From a checkpoint of a small image classifier.
Model: 10.7M parameters, layers 8.
Rows from block 2 of a small image classifier, named by matrix and row number. Rows with one number belong to one neuron. Each number is 128 + 24 x the weight over its row's rms, rounded and kept within 0 to 255. All counts start at 0. Numbers have three digits each.
After each neuron's rows are labels from the 100 images, of 14976, where the neuron reaches its highest value: "patch colour" is the nearest of a few named colours to the mean colour under the peak. Only what is clearly more common there than usual is listed. The data: drawn human figures in many poses.
# fc1: MLP up (model.blocks.2.mlp.fc1.weight, 1536x384), inputs 256-383
# fc2: MLP down (model.blocks.2.mlp.fc2.weight, 384x1536, transposed), outputs 256-383

fc1.753:117138129117147148157175174139128127137116102107134130135148137138136134143108173100127155140131131120117161166100175105111123181102147182128121153127085144095116153137119196127186095134109132135127119137086087131130064115131098123101106122136121114132158118134167107167119112117121109118167136148094116122145152108062127161153090085125145168091120093166107160103144148115121148159131
fc2.753:094152132161152078115113112145185129123127121119115105112114130101095131155104138143118126171138106097116090115166107156071201088147133127113142123183139122132138115091137108149122132138111110139138104147103109130142079055141139143155127115117127121141085111124120127111136143096154138159132111143162173140149100145130113155157112107133111144111139130174127082110082095128143077150127
patch colour: brown

fc1.663:111169132190135160137145103139091141131114133134124156157116149175111175160175131105121142109204112164104138156115130126126140109157120110142090130144103145165130123105138146117142185062128139114112118109117124161131146141148140133078127112168144170085147090128135146092141077121113099174153103102112147132094133145166142098094129134089129157138113157139137113129146144136143139087112
fc2.663:179107091106173093098108135170143094141141118158161119132130093089130125135126126145142140120096140114121168119137123099125112128117161102103105148100117129098126114167136121172129173126097120121129138124141084176143114151116137103135107102105126132150110144129173167130178147159098136133154106146113068135152133156138142153167079084137125090151120133090138131110111141115139170148106
patch colour: brown

fc1.77:115096096092095139157096096124140086155146111156159089119082159155143138140159155170139154110102105122127112102173134124095130159177144154135142129115132132132126130115128118122093103127132122112121084106132147111103099104142102157142096062136183152109109165140141136154148141095117125104119172109156131185116160114082103179115125107142101134146101113096121122140144137163124122122128
fc2.77:132142140101148115145168125151098168159090138131087127146130116133140124157101123099077114140118136131118163118141119134154138134093095121122120089124145106121157148125146149144127131133133171134126137128145149171141094127104158138125123103118141114135113110132132110151090103135132113160144107104169158084148214076123127124176118130147141168145148142161160125150123132104124135144115
patch colour: brown

fc1.718:143121132186127139122101156130116156161124106106144134120130159108128136146164088139120140121130140126114139120169096121121107105140133106104098099121175129112132123092105141134094117139124139139098104129115136107121162126133113115169092192153148164133082157115122163113144114159180094110123110148113114135148096118137163116099144117136154159125146114118129118140173130158156093138172
fc2.718:116149149115103138154148109175113162143117114125100107113136155125149123113143158117149166177130132136118136107127138093144099094163145123126135130168094141170165119126128140158139077155141114097082126113157136133148120128150150107129165099115110120132140115103140128156122111101112123091150136133135135114160177168134110164110142117154109138117102101135112108139106126199090126137114
patch colour: grey

fc1.106:162129136126140114134132098121155137134129161165144108158143124142097097146113140076137118179060170143160090106122129100174157131134112127145115136156125130127161122168100132124089153088113164172119129100078092079121118164113123140107096098147158099125106148120178119144107117087158114125120110139076123140146114124096109115151094116110117118130136168110142109120171110132135126100131
fc2.106:121111181162127163096135109102164128130085078068106184101160146129112144114143138133138119145155123153113101114124142129161108097116088183106129134138143143146127093113112164102141111122147141129105129124132147163112128139129117155145127139117150126110136127161115115119136077159129103098142129128099137123140114110143152114157117082115123121122169139176109173127123119138122128069078
patch colour: grey

fc1.736:139159159122124118093104112073136133172223116077095115099158151088078144155102091100122102106115141119129157091168123121122129181150132103142135081136090192151100094149118149120109150151123148129103144146080111121157133117147150128104145146134126121108112123131096107095102104135107134131096111131128188129127085117077120148147164113083120146138115133128114151106117085144142126169147
fc2.736:090100113124096146159125126110174108111093145126187105140098135141136155127134174119159173174139065156171138118100118145142128101136151135166133174130152140089145104148120129155136165132093116107127146179112113137098123119104131174118104107113148097128126159172122134147117148139149149149107091129127136114189137129115125118151109146129111146110121132107143137134089170137125113155109
patch colour: grey

fc1.589:154117102166110156138160127132148169119103183092115135127087135096111106121150097116143111156122173146139139118135113138122105131136077144112141124121100130126148123160107158120117134152118136115121135098135055113133140123134095142115110113098113129121125111134149111101146146138091125144124128160175174132136175127130152107129195145137118141120096095134088105124053119105134082147117
fc2.589:142131127159147130093098119130107117126138132166126166162159094169125140121117138148156121138117124125158100149082124115158130138116124102082156141130120112117116119134181096154096129141116114145135118121118163155102115132101204133108112099110130108121120100130153127168131119100111128143118126093093107114153126111106170092133102134150136122117163148148143180194122150156167169058149
patch colour: grey

fc1.582:107119115131122117151102104129149133134145149051114148087142117123142123148107101119078094114135092125093120113168127124082137153138146090121114120131147142124138146119139129090123136119148115112128110113102112120135150194152138125149146125150120144117106122136150109119145136167147145143110180089126142130131105119106132149087150098116085117118129158109119114129108170151157148122138
fc2.582:126129126147164140103116184105115075117093165120166110140097108095088140037160088122140135134120149123159124092120147165115079153142107112124079168133088120122122099127133141126126165151141105080151158166091136117116117074093118137146126139125162162097140113115124156119111123113131138147112097143176127140143081162135134156155114158100121140106126155124122170148129153134163141128107
patch colour: brown

fc1.104:099121086120148134145190165141097107151108149133152111135134132121057120108138122151099162142118081112126083157148167120123171111123183119138122101144170154114101146122152143119135134081113141104087136098141143114106149108139145125153117099171149131126108132180093122156134102079092104141141082123110111121124157112087140156121122109152114118126151113065130127132123218143133137148148
fc2.104:111095123112131120144127133111106155137130099133096180155122149124162180113153096100129102105093154128119147106137136156088091167122104148142148159135071089159145147086129085152152143123146106130105115138141079118119104152080126114090131117120103145155128148119134126131121118157100159088102160119156126134107092119160115146147146151143097131130112119116120132110148134096119159122120
patch colour: brown

fc1.313:170119101124112112103162097105108124115105116149145148133123110142135148098142130138115126146153167136128158131161107121157153157132086128141122166107122121130091115110112102153114153146134138141148116124105110145147156124128102130146134121102111126081138137123142115118166122148126115200120088157141114178111118090136192132134065120105139145159161118154123145144134096154139145151144
fc2.313:141151122138177128135151161140144148115121115127120092168154121107114075123170123115136128101153111125141081096130108124120125129102140127103123117077124131115167107139149168114130109083155091139129099131130119111110119135178106130115110122159146119109143115164085118128141159097129146064167135131142165102164092167084101125144166155131104089099136090115155092103128128140139128118136
patch colour: grey